python train.py --arch="unet" --dataset="rendered scenes of toy objects such as cars, trees, mugs and chairs" --image_size=48 --horizontal_flip=false --norm="batchnorm" --activation="mish" --widths=[48, 96, 96] --block="basic" --optimizer="adamw" --lr=0.0023 --beta2=0.999 --warmup_steps=600
Rows from block 4 of a small segmentation model, named by matrix and row number. Rows with one number belong to one channel. Each number is 500 + 40 x the weight over its row's rms, rounded and kept within 0 to 999. All counts start at 0. Numbers have three digits each. After the name is the row's rms in percent of the matrix's.
Before each channel's rows are labels from the 100 images, of 14848, where the channel reaches its highest value: "colour at peak" is the nearest of a few named colours to the mean colour under the peak. Only what is clearly more common there than usual is listed. The data: rendered scenes of toy objects such as cars, trees, mugs and chairs. In brackets: how many of the 100.
# convs0: first 3x3 conv (model.enc.1.1.convs.0.weight, 96x96x3x3, each kernel summed), inputs 0-95
# convs1: second 3x3 conv (model.enc.1.1.convs.1.weight, 96x96x3x3, transposed, each kernel summed), outputs 0-95

colour at peak: brown (64)
convs0.48 090:537539478490480515492521486490510491560481500523517495420509486506473435458438470441534393422522535574548430481462518435470408472520524428515488481465452539492489392468477450507488482464515489565448510473476459506489496520495468530516458506512467475483490501464471435512421483408481440491
convs1.48 093:499441454535485521473512487539453553529511405485469500528443523487487490515482506535524556501468422400504605518533419530529496535502466479429484528530536455499487551526554434450477421547511466428546495486521522441533467510456513467511539518478500594501545462529488494480572475511521507453

colour at peak: black (33)
convs0.4 072:420460499478469500492462436452434515512542523464460469508451434483463454486495457479486506500427533457499504533465507520547495550473489460506492463439456473574435432531543460492494506486395467515508538464447464468500440428571451469511465424517465532456477511467525499535538416498449461457
convs1.4 091:511493502540422457518480497489503470479486494441474445497437459508475483497481454569517434475524454426438429490544484499476519435576463483529476462527511511401486420468439558467457520525540554447528486385509511519471451501495497522500469460436468476467490505511437476533476439546460535520

colour at peak: brown (69)
convs0.56 080:556411522485456538498459558475397459505451491470439542449577471463528539497479399472551525561435508529468474501486469455444578480525521458506521503502503506471487490459489483539480510576509502481537468548499485444501471519491527450394533531457529548488485488489501456505472454417459471507
convs1.56 113:462496378552512485476488533502532476471554471493482456476491563521475457513493558482496495440464447449491515491458468476576479488481390453496453449503494483570533431469525505489430514534514550494488483493426453519483442481482484485577503423495482451510527471452452479454521510585493534431

colour at peak: grey (58)
convs0.79 117:414526539501505530464521498456501437408451505481465451439478539486456537498461476538516496450451456483477521497475451489419494427453458418477541452514454474500466520518455522477550482487432437514535480478440434432472500430517417478461455457441499492546484491472479496461475477438491497454
convs1.79 098:483463513486505470458522472528483506507572552446480530486525482479610454546555478466478456557519486545508444467479586480590449579579494511510479503491435508535504483475502445475509455537482570535537470560487567522521478555475488465528525492530593464457524490514540477568558519476508462550

colour at peak: black (26)
convs0.74 085:509508448541461485485455424491474457478440529533491474487520407463462494492419472448533479476463525508504518454458523468414484453449497467524471493469458472511401410464475526527499501477518444536499479478448456442527460509553452470497499548507573466568469465469452459452466464434439515543
convs1.74 086:493435495516492473436529510513468550588573479557501527533513521500599476567525534521510455506524500550477530559510467458549458537548413466450499505510515493487512420526522497470438551579421475408459530519585463525477532470472477517460473457504555494470520497538531513471503540518480556487

colour at peak: black (27)
convs0.29 071:444412511478510536471488524454436480487492511453453403479461532483530453495473580482477515458442482521581529486520448488408501496486458458486461509438504469524502461487448463477518548453501538545447481532420430557456481529541490498512507485574540564503461505493553490555523495493441478425
convs1.29 092:510525517538505504543492521481468538483469531502522503518514414520399511533488409530462490483523492437474464497493569502607575457514555490495519474504496521468491534475529513458455512540467472441535458475569504482456421471434439503410520449494505406424535502524481547450506514501508552529

colour at peak: grey (46)
convs0.63 105:496480468504496506483494444359479452437465436482485479453417520471464487520549508442506534509441506458529583484512485502473484448447455476517474474456486440535440532503470521511486518416492516530527481553500521490518460425449508483460476472488498504488461483423482457504469457436415486412
convs1.63 109:502498592475429535472482482530475451533576526458432492523523454535527515482496520579492404462558513475498406463493553564512446482567557453473513501461515533477508454500522471471502460611529480469492506451538517485488451488559491518493532495466516505499580547514458481505520519538515554582

colour at peak: black (59)
convs0.9 106:481507506451464498468467428494475477471479500473460542484517482461492493406462458454509473436508506460446529442471494466494496457523476444453513525485428464505435537522486484462517468480437481480454494496510413536407514466510448458493381472430492527417431472452446513524520485439513439497
convs1.9 097:480445468463398466499556522476536555522442507506516479515446537466520561513534451572488475531485598446471504518532494493455490515479492547459504464564526492492541432496460545435425475452510514554488493571500512431488445519469562537520512474535475590500541517547513520509409533544509527471

colour at peak: brown (59)
convs0.41 103:515512485466504508369444460487466530499470503481451476455565510479484512467517486488500493532523463427436484450491453538456530417467447444484485528460479468436429500486481419511429433601446481525444489466448455462464505461453501467489467536443529518502500515516508465498472474479477425461
convs1.41 095:458471493504433467528436520498496485498532458517558572494441462415550462556455549481522488519463421517561484478493471436556457571471424500581443481555521498551476461521513530472477568488537546497515485546495535458503532550522509461487541421528454512528531517493497476501510518514539604456

colour at peak: black (31)
convs0.2 110:498466495509528547463546458492420488467483527519427549466500468448438629531481454519542503479419479471476510447503473536508408501472493506540502461502517465501500444506529451502485464521514466440503469493464518514472479465450495606454416463503425507436501475442499482468479511567483519431
convs1.2 113:475509477498542505474459478481522510469531524504522428515430541506531456496487565502458507511501563530520576494541494495462622502514507508491559541485441514513543539509473527527511488642485427532493505489490512464534472509581494371507543510556536519524522513460529511528497447435459435499

colour at peak: brown (50)
convs0.88 088:443483498457508541460557458515503474524493531533467447480493484551457491494473490528482364472509527508502525466488519528422503443461501467469510461460509457510529494457435411515464522482413513501519499558462480437548571494500467439500495459499511434512511471405451463445448477405492468524
convs1.88 110:535518519437574463484496504471489483491528448487484549494461454447487450445471501476532535431468406526551417501497414507522498534475433510498474522546445547494502501516486442507495505586574508435434479423482557455496520554520524495464464530477483515545529490525519547515510464559527546403

colour at peak: black (27)
convs0.0 088:452581477520484576460456537529488474514525461506579514489504437514486610493446533569542440507465520487476512543500556509523534523474482499517446468484504478482595519506469493518531493496535523436525507509412514530498478517534510549496504526493455537589549511574476432499501464481430585435
convs1.0 092:504418455493517477462512532457499471472429501461498508481473518411410424483496500447464547529495446443450469427505470444378497437482499535454548488496509552482469500498511424445487455497514507457491451469451477477487488496450506405511481454464519439444539482474546517472490519461528481480

colour at peak: brown (52)
convs0.7 091:491506452478539542449514464489375517514469509488494443452511429518464496508442510437473449448461488452513519446450567509485550444478511421502487494472498423557444472450435445547532467471488511488480526518508453501498536471527518528491431472563465495428425542418477461506494503471488456483
convs1.7 090:485525496524482506564527482451516469484469492536479481513510528496534491525556545575534552517546460563425518524529463450500392493514496482567416510553532506467499520477452648499493481499522459476490471521475551496457481519513455450551555458603471548522504496529521521464519492462507581527

colour at peak: black (50)
convs0.30 111:534483466552535544442434492459480487425547473546530467524435492447483525437522513449522407517431559519566459458468526455420558508473460423479522434477481462477490494462510491442550528471496478504473543544497511443518509408534438462531450496542512467499517516514442494547526463452474508499
convs1.30 101:470528469508463443467537522528524518506490468467423508534483500492483483505452580564500545470511439481457569506498408535574512421491457488448461454501529527518537488495439503441435447505485530521429468524444451507480553516470500531505497453477442518504377502475473496404491545507525553499

colour at peak: brown (49)
convs0.16 103:471446504436480441478477498466585536499437501540515465467499492499465434523484415429512581507504508535530589455498415459473469466533516504427469500490484454433481492492449476520455469497438543439448479527464468521476511515528490423515506520555539495546544505503542462490527478412542437473
convs1.16 093:506528487509475447543490460505437477539496505459467488464484447526471547512456486475518391490530403425476416517492531456557451557438462484506482393496523510508518420525501536524446473496502473461450480416530500501515468486462505510492466403460514497482447490512475453506517580558530468486

colour at peak: black (29)
convs0.81 128:530535478492438457483510568493393497536527463512496432480460461416495465473476505519529481452477513510528502525444551443559507475506530480526523402526486491469512447468538465525448484486530537500485519485471496487545384479498481549470547519442468527494481498496383433501531458442454544439
convs1.81 101:495488429501412489510396510495544535452521435428497448483562481605423506504501454540473582451451507484467483503546452565511558511495423478517483474527501490535530463501497568494517522589492474518469498420473506561478468493495547466531484470421465497482510527491458507509462505524471465513